A small class-conditioned image diffusion model, trained from scratch.
Model: 32-pixel images, arch unet, activation silu.
Training: adamw at rate 0.0038, 7600 steps, batches of 256.
Data: trained on made-up waving flags, 48750 training examples, 39.9 epochs.
Rows from block 4 of a small class-conditioned image diffusion model, named by matrix and row number. Rows with one number belong to one channel. Each number is 500 + 40 x the weight over its row's rms, rounded and kept within 0 to 999. All counts start at 0. Numbers have three digits each.
After each channel's rows are labels from the 100 images, of 14848 (inputs lightly noised), where the channel reaches its highest value: "responds to" is what is common among them. Only what is clearly more common there than usual is listed. The data: made-up waving flags.
# convs0: first 3x3 conv (model.mid.0.convs.0.weight, 128x128x3x3, each kernel summed), inputs 0-127
# convs1: second 3x3 conv (model.mid.0.convs.1.weight, 128x128x3x3, transposed, each kernel summed), outputs 0-127

convs0.115:453505538554489499473468458489471475513498459457449439505501492436540482573472478548496476518472504588534461527496535518499525499489511480497487469582562474451502468490483473604535513501565505471507541549464521506582600497462508577463531489472521544467467521501542551504610479397492530474568503502483542476499556548425525572519472451514530520432509530504473495490546457495528571471567
convs1.115:540520457475498484574377488500534478511457490541648544483495479508471477503497554504482561483511471514484494497542456513547447487478445558528503534463465460511521613506483534496474451527433540492498496465494509502455482525434504458567461533498433496547541597547461492487435519613532528525453542415516502527549427486520486469469516541514537493528529487503477511496539500477490475480469
responds to: diagonal band

convs0.100:491510496454472497540462536531489497450552545504388502509504518434521509493431566527517594458452456456481526520450436496493557519514509495488497482517551521430535483488476483462449489516507518597553549491504535498511546449570549557520514532458441501511568486415495502488556530467469445565553496471478533506489556471476541524561518492468472506455616377491523509533500514508469482516497
convs1.100:565516475497497502524555489493544530493454496510588534470508493503468457432552477509480518479505511528469493447519531503482493536433515508507489476460440511506499436493492445571488515404520629492473494490519506499526503556410498414488454370508525482480499486590555511499502461537505508485575521517492466531470483494573421426408483537530522520508432504494488464533581491530496487491541
responds to: saltire; diagonal split

convs0.80:443487503422439462517484531518485472464479546513418497521453517475555502548476504473547490380492529462506536484419475529520472491541484498468401488486514458486488559485452508477480514496529498486535477506492484510543504430603519505528520565472411461459495521484467514479533492422513544534438475447488509482595469486592436534576477516429475416485491490549505537502472513472556479505454
convs1.80:559500483497503487458548493487531504479492491516593503450531497496469512445542492514497513501520447540505494516546520445508534499476499517501579509466502530510498413493542458536501496482490546522446508488510463474499479540313494491497463411506505522539482527524544505514470490500488425515556469517446523423447562490455518436403474529556502542568500415463470528508584496515432511492573
responds to: saltire; triangle at the hoist

convs0.46:498511540460500543524483546465478522534470538518541485430511475527518570482455481508487522558500521563538518452491517436497528446463541471518500476530539487510537520535492520524467489513497427485480519484545503423557501531394483557579550524513545503557456531542515513487466525494462496550475498463549481553513489527477444516511510482545512490631419419485479470540588499464467493444641
convs1.46:551520507508487502540464516498471502501506500496453473657620486504509438572462543512495464413533504467526502532488507515519471525524467490513468521480396513502514562496524517507497480477491549521520428503551522575456523512633497488526503496487500524478536504489446538490566496522557517572463471519512519480489477497557473545524503532460509506495547500542499516459403476495553481519378
responds to: quarters

convs0.74:475530505440508470552436562476518506574549543522575467415430494555473543537533437438520540501552592459526534483513527456606560396419501469480503515556497512537500579498525529443557500490489491387510517453510512524520567483528492420532528483534470482516478557468503515482460519537512533473482462468449448471526495567545497475494521527543490478502496498507516478497496503528515487475551
convs1.74:491526499550479531463505499526476515486486504537409415578558484496546541622426456528475431465511497509559522545509467488493538561584466515499579494469595456475504503474528506587474512546519548517479436488524496520516562512643501555514519469487508503494476482458489512471529500491545464555471529599518531479518510480544527539508499514485531517508534492526520476489427520518515498473426
responds to: plain field

convs0.31:480485543485456506539496536499511546442506478493586499517521460489487581536508517554504533505472489461518597449495523467547609542460501518473471491524581489503526518508469532481438511510507546536535569509524529452501573505524465488525507551528539486590458533483527612456540502490499536530509493514522532548516617533506587570510532514498489527532527440528495426444523556515539506493587
convs1.31:512506472570539505540471489505565445509446463544498523489471469508511448489442495492476504509424513500578479542529397537483476475505491554574551520493460434493510491507495494544448505552482521500561527444500502527503512507628505534496535490511491521512570502465429522536497669529479457516494583425523489456553537472518459483557460552540521447544520514428528497507485499507507484500486
responds to: offset cross

convs0.76:435477537546569492466469530491459513451503501422407493523528470416496528532438498496497456487469518494555508469492462472470511469501494443518517488462537485463499469464483425520483503500570526599535581532476554484512492527634500555505551549470459501435551517460506429455496521469441485467588486495498572454505529488496514550554479545532469503469544511502491533498429491586526469492526
convs1.76:533503466417530495500498496494509523509459495505611504416486493501427491442557510513495541441561450502454494511505538504509489523451519542525473487501438522460503505504506513552494470446437530480560432453486515536504514503404500379529438499494494465492523549575482517489477423510535528497474490493450428523525435483519452411443515499508604501514419515512440516535585486485486507494531
responds to: upright cross

convs0.62:467546546443543494489494523496501461433444546563432492565511436586508566479491449466498440531576520474480509431487479530443443493495544476485489505543442491529491517513574543530462553504552439438525508448532517519495495596502492505430476534517564525459509503473510521522496440483558472402499541498562469570442486479504401533484543511464525554491517516465488541472470521503488483523431
convs1.62:521505442545518478497530495493444533508496488482518514441484493516436512531517474524486501526498498520503493503593455498524505415465460434515561490404535511471489403488511418464498468488434524520475497496516535419467461481479492495523511466508478564539498507449457509454369557543454477443472500466467518453483440486453577393512515447495526412522505504474451532501502477504404479488560
responds to: diagonal band; saltire

convs0.114:564475462512480522624472474463541495553596514522566487411509525427537557491530535519477561582513458514484483463475500501508531570445507524498530488548541494492510477498462466590473483516512545451510500492516451512524548458417525557541469456452491518513499607497526514524530528490502483560523509485485474570576565509517536503476505514534544502509531466527506471506606498447509539474568
convs1.114:443510595491471509509513509530496510486507502473428511649555497504570473549468537500489475460486569468447509470380488532507480502501492449476443486496466517534489557488487524425515504470486486498484524520498534543480488518607494529511537497487511446478523423456450525532541460460548515514530486498492591501441505519579476590505517464449485536486496480546495485465422476494582468522442
responds to: three vertical bands

convs0.82:439496480505475544469464569502418490481524500439528438468515390439475530555566503491447498489519537476572549473431521447449554500458473494475513478494562456493542483491425485536537533447478510384532496524503487468554499518480482510512524458509499532506420522538536565509538518434516539437513443462441427504472487574495490495537469494478486507510432442438444538467477490512471509488567
convs1.82:551512500435453498624444497502567471490418499530554553556522488505430466443481574514487542467483500461474498486509452527489443521458528515519447485500460508570500574497470568489492466535484481542488508455502482560485473487521504477535510520482492486484624548545460527516503517568524515581473512394533514481518507477579504541504489543485522497556512435567500501500524490518536456493395
responds to: many stripes

convs0.0:567502495486533490491488538461501576547473574544554504520506503502509512546470441478513476534529403517509534589525570419597510493459496532558524524524438484489542533552558523524547497538562606469490440515575480526497527552549513492540522427536509491568476484444460503457558506524566480506447459445427523530508462493496538497453493506479579454549512527526535462524528486516483512487515
convs1.0:449496561512447502482540495503497487485512492500449476531507500505493511432476503503499438516473533479448503464451507563434507489511552443494501568521532516529491465491439479452506553522549361540505558513493495434501501458516504520494511540509485463429463423490566509499484403445460563371540506515528530526442520496479521599544526421425503562471527521522516512509472496509565520492558
responds to: border

convs0.71:481550522520550431472461514516498470503487477502510491496493488619498566536550552437496462510547640514467514513472521526479489474509503514478487549471515513504544585490530474475522526464520498533499515521434484529528515513538487417429490501481514510475501501515491458505476445488532525482508453556563489529519452498538393515527619556572520523411440516515461528499428508477519430483420
convs1.71:468498439577493482483511487483488484475499497535548510443473494517466521527547455523485506505467510513499493511590404463509555477499487493503587519385577513461491386490562469469498463514413491545458485468491505452457485518482495549495480492515496520556499476462482479490396562535441459505489549460451520460476484480453539434500527458548504443538503512441449500529449486482400493483580
responds to: offset cross

convs0.121:550497486503486471507520421523465514484483458504489491525517563563500531495516489514517354555518533495471475457515566515517511516523584480475528484509529504557441489494546524423533517540530426443552556511514446537491445516528517493414459488538542517539478507457564532565526556464531520450480542539450482533480470476453516484487547513529533469376493419507445433493463477514487451477441
convs1.121:529509422521504476494425502506523472527554491495600514465521496508424486568501509511493572491579488525519500551568431481530571459489379538503500564516500498478504531501525535527494433511423577514553486438527474511460504482486497507559417497497450536566511569528415505443497574554583483514474500479467524458524447489462518431516475516506513482506474536498459545512461489494435502489509
responds to: upright cross

convs0.10:461526510461510452543554533481465494536470578541439495486408492493508590468515518524495449553463417499425497495456456524511481450519564504499498512445531491536475525487492547474442526485515393578533582460485514474477476521622537499455480500492501513521502521481492465442474546510520460491469486446442551545431441432475470508504513469462388499487524439504488543489482491472484527511449
convs1.10:566509456537574490402570500494470542517492492532526519498525490509437463493530452518487494529516497532520495522532527453538517507476426459506505470483438510449496410491554407521499458429467622486494442489540600461514502482483493454514461466503477516503491490503503545424489488517466474453558535550467442526455484501475516372450522534569507454491483562458450525517488485516493503498575
responds to: border

convs0.123:521495513517493452449506488497445513520534424477530566547554488572509479503588506516505446534555487488505558534524595495475470492551540430468479478545525505534474487478589477455540461473487513515443475511422443549491518513480512488466453483540612558485518518495531554538555517473552551480468458546435459450427468576518545516495468515449516495407514498478471424456495468477490465483457
convs1.123:457505437490488471561415483477523485506538499476590525404415500504477569514512517516500545533541481520468496484550414496516521450473512558515584590505560521524506516501465556496496499518473466541478630462488421438445445517441492571498444553501467500501547513511525467484406554505514518510516499425519510490543468480433529533530476521474498534518466478499466514500499492480439468484550
responds to: border

convs0.103:521540526435549477446550531507534529531499525492494475527518484479486487569575447461505516452513541528541569538462498441472469562489501483494518503520461479480504508479487506482478501509516578545533488454590593513480470499606470445535439563489541473468573560498478439510528483446480522530534603547498551465487533528547543469475508465531413492527505491570409582480505482547554502508508
convs1.103:540496486553489497486618495483505514483455496539434531432468496502492499458494427502495522563492506539471494468560495463519489490501530457493531442435524513524493336499507448508502517495485529506470511481526465429464451498466499501496454407505481568532566449486572536520437555462469467454560525498445488446431499494487527449462473492484514470525489458423476524553546494561429478493552
responds to: offset cross

convs0.73:418504528496491478552479458525510481523484530491485445452440468510520566450465491503482469564416558458446544449504466542507516456480529477464503506460516465534461497539468540495512521532530326505514580514521521497530485522528550520481633530497468503485376427508506466468410512520486568505477499511534567496549482494507517522473533528495473474546487529504513519554524528471526490467496
convs1.73:555513451502528497413492506496472508510505493546585487536602493510451447566522472518491469455566450494535503574488520474539548548508391518497504495469446519434505539495577457515499441441466605487488434495533568513501539522466497454540440494494464532561450567487436517459560448517556452555487477539455484501438479496488519434476534509531538495499509513488445520497442494491453526498509
responds to: emblem: no emblem; two vertical bands

convs0.77:582491484464505570521425520502529492546506528521477575421544458515518522501435558466550551521477477512481461605464539469541589539598459547483498468483478551480559546508498554528464470533446562533489477533534537570479512536430520479481508448488520540505504422479497488512487481511584493476445553529572485580557479477472455495489473519508521501466442478443518458499547488481464527513539
convs1.77:488502518559500481576511481492519495509478489485479535469447490515522504407508497530478435490431570516553504462566468540460465490478542438515556491417522464550483412490458390451499539470501517549423534536476504441459455546484504552448525523510533489436521478482544493560448575497361476483543511508560536443499528480483484524513540493497528508483501530520512503473401475485507461481543
responds to: diagonal split

convs0.7:519550480469499478585507537540515463429449506559467514457484531494503513517468537448542470508471534425491559587515524536463547481495433484522460533509473525511603568435523551554447543553484471490558466544541500549505515450536463496490456518495480509475526508509496523502456461481590547482505530493525506650522532480534524525561499477454485581514463446541536527550537455500492511564479
convs1.7:520503478577502487516569484485481532545454490510498485442479490516511473479565439528472447499402524525544500518515485487523471483452471418515552463409513451510488388488515375472497523495457506487428519549484525418467479568436499542480526511514492528504479480463524501522432566480394432464528485508515513464471516475460507451476515480551475512489508529473513502520454477464424475484601
responds to: quarters

convs0.60:517499468528533554493518487467478530499441463488455476540493503441467467489508480510440549541475535477549528501557451501489521458468510483548518510486509530512503434499584537545618538496458503519494559482512520518551531579518541585496487549510436508544448437451510450520496531525431415414556480497468435432431492462472589500518442532517536514464553507465544575497470497577506481492507
convs1.60:542510514393506507539486496507503497532542497536538535514511494497423454506515558511493570473569449479478502504420516503534504520424470544518395508577489512479510590496491562490496431523480505447585486481528482531465488493460499405578404535495487489500518543549467527505528422472619533500489536437449481551463460491511526462490502473486546530501455518556466546508542484504515511496462
responds to: upright cross

convs0.25:485520548514465522533520537487521530494512525467585471459507502463515569535469499533516535525455519481534605499483505504540618496493570533529522540493539476509515547469441558460418522479529490482481614479510507478500507486507491444529514622517500497510523543520509539478551552500474551555520504498531519500523616470501600563493528519501483525523504430534591463517557531510526478487559
convs1.25:562528440524510514471488491497505490451458488573485472489569501479534485579505439527485474430550502509543497515572495477497545537555404522538598502474458487454512477501571525602495481491470605547484411488540535517539559526503479558552470373514513513571489456494505511445517525475564438494463537559502536487498460496507512499450483515558508488559519472505501510483532496545471504485465
responds to: diagonal split

convs0.122:465548461512490448523482477493448441535552537394508390465477492449566532554535502518462514503458469496498513429435521528471492508464564470464516484501538506484459468535431502531519505490577450429541548511457493496530518469555449505511537511478471487450403576527554528516517463462426569524503492520509538496549536498535556520478495458527438522455421551489461455479540473448522507443541
convs1.122:517532433527507494470465506488505495518512503559517489547549486499471477545460482530486503468510468520544500567500488396580531573515444521533481486520451536455507559488575537499487446488457557467506456442516559551507519515528480460561412525496486507594564532500406509443534529523554440649498495496462461462479491474502492454464479547537538444481511438473466522475478491496437518484465
responds to: quarters

convs0.34:481523560464487488528502569484412529522479546481534496538498521541582545612513505532503501452501509519527652474457547498553492494519494473474473450476541447556508582481447514464460502490495489438490467513485512477539535480547482478474517488528461478494462515534484574510537487494537557553465460535560486540542505541596472594554474485429489552567455479490462473484488515510509513442456
convs1.34:521498428606489493561477474492571492484447498557582524401472493502467510477475453505517551536447513548532477485577411454494511483462520545544560518488478473470512447514505498526471455530491519555474540450490444485525470514469468555517512497527498534535556528509502499474445617536451436505496502434524543455542528470466526464493419573553499469525529422469526479499556515515473439466500
responds to: quarters

convs0.90:467509504497497424509408512510553473498393473457436493482468481505500550518444533490524465513517558543506471428491414492488475470478544486483467489467470469529458511516445529445495490513457518527552544444479515514503495503596472471509520528456443455455419524540419451461448444489475538562447554424540535476560464487568476562525477552508499486498494455525475469451479484509538439438433
convs1.90:484503482480525492409572500499454495535571498509487458427468495506495492491554469511490483497558409494553498583514555476506544501501477508493548490490541516440493441495569404546499483471509505475516438498504498472494526528425498448490426470505535521520424524482517528489503473479491450493514451556447465503462496498384512409445530464497569524493454505456470547517523492480406571497598
responds to: border

convs0.59:456515520492453498498521560472468553558495511559512487478486502567499507577494506492536510470519536509505493446572497477534539474475463481504447523488497457527531518533579529512483518452519544437448513463621559472490534552444432510601573516520473520544472470555534546434554484505468471575540462504544531521441560500469501624475514521505468503593492479489489517459538510544455536477538
convs1.59:533518457509513515602419495502532487521450495567611497506545495503514435559469512500483493427451473491524491495495468542494425513478473553581523505426445396459532577528467525557468506500487515533560469494467538503508564552510510476546523471503484480468514546520471517486456536550495513495378516412518491500582455471534510490519494557540515506485531504513528450520530501478532444496421
responds to: grey

convs0.124:461507520493430505548464443518523473484426498469425532470468503479570549496420531525545481543424503497440431494502435508531512540525564490493486459514489463569477473544461542444504525520550472499490547499460470503505521455553508562505550537446452448477491397482467478443472470504464550541494554446562497551581520435536524562482467483419479466495504442490540474541540494495563454456473
convs1.124:526508468484526487421506498497467509562577497460558444484528495505484459528565478516489466472560437527578502600536536471522500510510431531505530513496484493449501503493588415549497462483496536490493426507497528509497534558387499450518455461502504513524412588495482503500536496504482411534469441551475509487490493489425492422437515513563534521475482514473481543475460487436426547494538
responds to: diagonal split

convs0.4:491501513488519512525509462525505439457478522585434503427458504536497510393440390469501514489455466481521436468462485479499553500494526461500492479521534530476490508537540547523449467509534476522508535462589499454495518536447498573464521554533489515474585452495558496488511448498492457492565513544492510557367570511441419576490455485447507578505554478481509506513519521511532521521516
convs1.4:583517441519457494483537496506478583548529496484563502511549496503464454529508481518493411455544495491489501518559531511531466470479433447525534469416407486486507485497489398517496518491427593490494413508506544488485499482473500444589534454493494514484523568508476557440427520562502526486412497500563479460508439490500527405533527519512534454497510547500475520499535488482428449492463
responds to: diagonal band

convs0.50:464514514489479520506549560466440499536482516554611454481563491625533527558502482486515515467490546478544539433501555519531502534515527531543474529504525451488538526525527540561463508471503578446505467521558517494514497520474442462508541504522501476482455525589549596445527515508511506587534456569563444543477492536546511585433508529501471491573450520479461499483560526502476506469540
convs1.50:520513451511485495597456482507581496508472483539461522505458490522534478549447458510487513493411505528529489524523381451528494459494465492518556522488516480516488559511524534470476491599434437541480535495503490492520491508564488574528531553513450535551568495467458495507454629498479441524448508375512546410526516476487542514534460537533496495533567472503510478487502518455477479486459
responds to: grey

convs0.116:489473486523520482505451521449583535525487558475482512513461498514487463503396500471483593504487455522449439524532460489588440515545509503577508502431488487527537515511487492466514515557465575521530514489465511526496498471533530555555566519485490454550496528484427453455482642522486473461504480442483502364544423441494516438522489540529502464532531539505510519495476548535534496505522
convs1.116:495503536471458508440574497495460482531510489568502412483533491512523488424528475521484441479506483505469504517438579508458540543533546528485504497514528504448492485487513450543502513471561416516503466510492512501505549519436497461453441489512509486459454466552590540535532382436481537447533463600472472538441521489488480520470524444493589600457462485516486495551529481519508540491596
responds to: upright cross; offset cross

convs0.120:494504550474433550540429458504500479490546535503476463460515506412563563517459492495493527567478410544588489511473509523479526555486535534492510428567528473522508472499404474564493515528563539470541528512513477524582561479430511552500478463439557504494461591465461520483513542435483533502541489412541459506489553482483547505465494467489543493461489494493497482478579489499525588487542
convs1.120:515535523462505480507520515500479550560541492435541481538548467516438443536516531559439449457583515476470499541472504500556437473430460451483438477496393523497509581497534424487490455477444444487521458485548528523432473519425496422582511503489455493491502601568497550518472542535530514493482452501485484488492451492514492470475474543493541576467446490535465512526454483420490455525519
responds to: saltire

convs0.79:505540543486506495489557533462456498542530514448572526520593468579507494573550514482525506442539558467563569474467566494502552511513518495461472508513545529478483600510471486539543507441537590470493479536533528550517521490466475428489565507507491499476501578514548533506514517507563529609536413599487490545500534552568513521469489553493488480475518581530475508488474537505508543504516
convs1.79:458486427492450493584408477486569447478460503551497525433400502500505524425465488509514578551419529514511493477539400486489492479513540532518570502440535492511501477510507599484477497543489444528490551460454488479506475501490499552511508546519467488523613482493508478497439572540456463528506553407536518444559531478511509515556453483516502450518504427485504498478525506514471457474486
responds to: diagonal band

convs0.30:483467483527500419488487463500491507509452450522511497478464449507526522484561524472520501531435541524504511537548472600478529477508506462515499567520484535539468455506541559595547506517492442519475523505550452549508472509483534495503518480505541504478293470502520486505457456561468491485474517566478505409474491486511602498396524502483494442543483520443556519522503506495533518482521
convs1.30:503515448425532484435458499501484455531563500512570485493484497506427470530546495508490522477545427503566504576450484458547539520472387547528484532548480486468505590497584531506495401501460481478524483458510498495482523490451500482554416563497456495554457523485467495484553479466555472525499497477426481555457493493402575442492500503520512537474464498479462529493478494417445557499527
responds to: border; saltire

convs0.78:417524488490502530478465544490493527578539520466544447420512439578479645567513460477518484558571548525512546442475502474526507474418509531497497452528575475516509534521584582477520485470499482455530506503528518520523556493450473501502577526493508487472464519508522616499503487489558531453480465518490486577526520542521464476449508499557513469482490523508515524509442544485525481458574
convs1.78:554502518502485520596457497490511462473485495510526521623549487512483440513467578497499553508511537481528493459494492507480452514515456526503482495493439482539526538504454565511476515529499586516509485467553505538465509483627515491571495459482478490454588549501454517484537540558572521603486498434546521501519535483566469514559486535449496476522511474533500495474476489550573450502382
responds to: upright cross

convs0.20:448477506522443536577556500448487533440497579497486482404489476451535549467470487575493540517420526453516574484474403516493503488486521512537532471514552453526531428504491462500495526508586479503461577459519462413530499509466522577510525528487496463509521486449512524507494566447438458533560428513521469482523557438450588522517501547488468486494540421515518488532534483479486473520540
convs1.20:598513490492487491486482502494507486509492483506566531582583493503461443526530500512495497460600507518517500536533529461476531583529417494500466495512417535469513512496560505530490444482416598505501468495561553597464484473546498468550424439490518515511532549561428520459564478516578472574481483510460494447460487497583477495442486542518529492565503483533474542482490490513483495493451
responds to: three vertical bands

convs0.81:443491487473493499442499559507395553505525470449524406539494474484520499608552470517462457439533572501533548459457543478522539479444488495472485492498586495493537542455448508504557500458494495433496521562500515509529560501505483428467531488509472485490457510538542561517545496423485546460457439475478468487490460579549504541548504461527490498413469415550424505469483476521488549467516
convs1.81:522501464508494501629451489494555446499422489543576582424475503507447489464505535504490610533461490520491487466544390508464475507434492530518506510479511493514502503494469523508480481539445473531495557470483470476490445521463500519528495497509506500519578548549459488517411562565500493524471563360522512455544509474515505484497495527520499469618534498507504525527557508541496471478502
responds to: many stripes

convs0.68:553531442482459474495506467448469408511492460535553505460480569634459494507457445479511438493540508513538440463521529475501478532478522486499449486508532481510493496536583505463441446514487518429490477506522510478471476489428449435545450523475536503497576502502496538554500498507553521547471484465505473502456469537481459476432474566472485455387501393463485512499499549415531473465458
convs1.68:427496455528424498563563485503446372478566487495443506473461497515502500519530481506499559538558477519507497493515498523436544487526485548493548492458519486519497450484491501557497518507490482540523523464569369433452508559549502520450459414509581540557546438519554524545441478493545498502562515463498524477430492479431500520466487432446500484514451445470480509529521494553455491496499
responds to: diagonal split

convs0.93:546444509421518449451485532515503476508495480551514486525520485515484468577511478507510466509587458508566510531463602426491553509512466517549530510510408484462514548482564488501515463501503642454436366446517492550501471485522507470534486442541523487488522517517516460493570498483541490559465441471498488513507462523470513450449509473524512505522428502554477477493519504410506539523438
convs1.93:446494507469391485561477488498511465514505494484468512457447496508515504450502521514491511519407498455425501459459406561451485471474518457498512503416552508575491506495443515484499527545502366553482604516479446452489479495456501552492509543512519466489525452490529506579444480498457544446514522438569530477487521479504526605530522420429511513545513461531504493510513491497520480487546
responds to: gear; ring; plain field

convs0.39:491502525429479526556456550488456511546432570456529472481510488514546561524462479528494544489451549501509577404480490496540481463440570384458496481489579464513502520509428497477463458564527508452468558550520517410555496498513441489537589521501468494486475483517510534463508535451449519587497501514511522518541508514532519526547457517438475483568439430480486454511523473507530481443474
convs1.39:547523440505448488505504516474512550500472493552554444543562484491459474545490443533495474470535451525497515551517512470518514532500492528505504513454435543480503482494575502558512447500441519508458366414525521589471545526495479506514488483498524505515549557529437533453544568554521455593466445507459455478460462482609465494483489541541522479510500427517482482487414503458436479487434
responds to: emblem: no emblem

convs0.35:480506539458483555530467534484499538505497515495464487486466456474480558575393482514477535524476449557499494475484437412523514487476567469520502450457612502466508442517479547457468487590473439484488566513526504433561563504508452530565561544465475475573473498489479543499524525504472491525490473463522498522508563523498502570564486527498492488609516415469479500508587495490489517471573
convs1.35:579530522507505506535491503505499528526503489505576479556603485499495458504492529504472401418508498495488510511490573550469470501497478535539466490532357491515509538500449497577485494438504573507532410499538522559466521527488502424547456427496502484447506558600506532511540476528549590495496499514523472512531429479576455497500497549512553518450465513515489494509503479507530499498416
responds to: emblem: no emblem; three horizontal bands

convs0.45:481478462537475473477485464507507467521475462477432459470439507487531542458589455529462448542505549527524514452543503485484451455487478450487554555512399475528428434496555523485497505472475463533488572496556501480515472512535501542452457524531495475470484459502493465474486529451467420316512488533467512402455486479498469509451474539470480528462508508520588530553441525499506483474505
convs1.45:528512499406510485429509499504457522520546493548526503564566493508451460567531507515492525478571434473479503576448536468547539493520403488524495511524547515461503552492544512461500426481470497455535444497504520509484531468483497463561439530496446469549478522460441543452490419490590500524465543487412489538448429490466601433479556452478543508530488443553457525494513484529492542490521
responds to: border

convs0.66:415559505498480529472459517436509557586491535491615469447464474483470607568521479446481517600532554524511538457518517458507553481427488476476491503446545482486510487499518552531519536459503519479526593488504479463483531528484498474561532495504528493584477541517517535418494548538483555428523452460484477512551472506537525495449463524528496430514554492552483511518481543500513507453580
convs1.66:540533529440517495522466520527453436526540472486466462598570493498483448559480587511458446394576488433549541574393523512491533533517483518498458511531468513490531613482549529503506473484482491479566430521531548544507531509545500473535502533489450494454467512488480528521551460528618522550482486513478502495506458503483461498523514535476522583517487531551473521493461489502530559506454
responds to: plain field

convs0.8:496542536492496476535517544517474538566578527458488494540509495462506476498477479524498495449384455387456501527518544561514516504510489483493522457436481524513547466484474477510575560448510475605519570568520559514506513539615533560456589435525564509491476489479530488521499536496519482570486481466444488463503481516470575510533487556517433465502484481471461502492471472456428520475535
convs1.8:514496483433502509518468487477546465528436499656564490513489492514449445409480441511497503470447499484452488515441532490542526585547526547520462522582484469448500535502537540487486481467493477480502518480489624517531488501460495435519463601511413481502576496520520478486511426439454482537486522541474436578522454486534431478513488517525566525481501496497488463500484492471522509486519
responds to: saltire

convs0.110:459481472485460464483481476491479549480499428465489509517518462429510457489592618498503567506447534467494542441559475454487525403500487469477510475450476540543476490430460505510601565508519497519546504533483583563489493488546496499498504477515562525492472466511531516477455606544507505527540550476470466416515458539500556514442464466508442527523481526506519460493489426596485483489542
convs1.110:494514479476547482481505488497544481548495485515580475408458487517450485447547477530486548487528476539535501523463473472510518548424511605522445483556509495473499521495545536526497433472472503496519469425461456520482501476409498437508405557499471492533501528509501522528526470491493434529525495484370462563493529476472498454442498528560572558466439470466462519548505475448434548478587
responds to: quarters

convs0.54:423553496467458532527505544482496532547459587501570447427454440533511566559473445552486535511508553477567578459539514486520519463460527499489504533486480415513537486514532532494448526485457531432519482478545551416514489491475448480542565548502433498530429491512467518453492545485459447497495444446530525549536451471535487547470496487515424485615462495507546486494538501499476504444524
convs1.54:563497545451481521493491509498480443455508494585517513674616498502489446474463576515486457443534512447513515525462541510487542560548459513522468479508412487505515558495530526508496510498511554518514435496542533552515558531586511517552461454489466509443466476484510540467570425482583504530497522501487527496480532508561480502505488530470523523500517514511500521517477482540592504504423
responds to: plain field

convs0.118:561538486460477492601462467468494506539602543457502457398529513425550504598495524556496557534534484578566510501493469488491515581450516550532545505530554501463555522487500482524497501554493485456507501466460478549559552455459509546500499494463492519460487603510483538544522537441432517555490517493499516484635517519549491512523514468489518510463478542495507474513500498447472524463533
convs1.118:524483545519462499539483508482509497394470490500533563606550505487490477451475519491527526518492585508470494411509520506479507523516522527494454509481435510558504463503462581477501520467531562559442533495527497530514447536578490523494481428510524478510566462534531490487508468513537523545532532481544556493450528508596493585487480529477467472494553409527516488463477503595561449492383
responds to: three vertical bands

convs0.16:548509525547483483514512529488523498449517539535616526444541505512437601524502523496490579535451496487531580480494485469488584501489550557533493517542546465501530512466473523504481513459512542475534573450546507419507553428492442507572447537535525492546495502489500522445543591512466495501570476460502453505501596542508545567466516528549456499562534419500547472503503520503512472473550
convs1.16:497526511431480507484533535516498483522489479498394433599556475508554479581444501541442427417522509459524510551461511497505518500508433471487547461487402515498499561483542505555492485552472509514500367489583534555482622519553520528473559415481467466491485507478466547510521498453558453523482520480490485473503476489537516537497525474488502556475472473538475482506469483511532507506452
responds to: diagonal split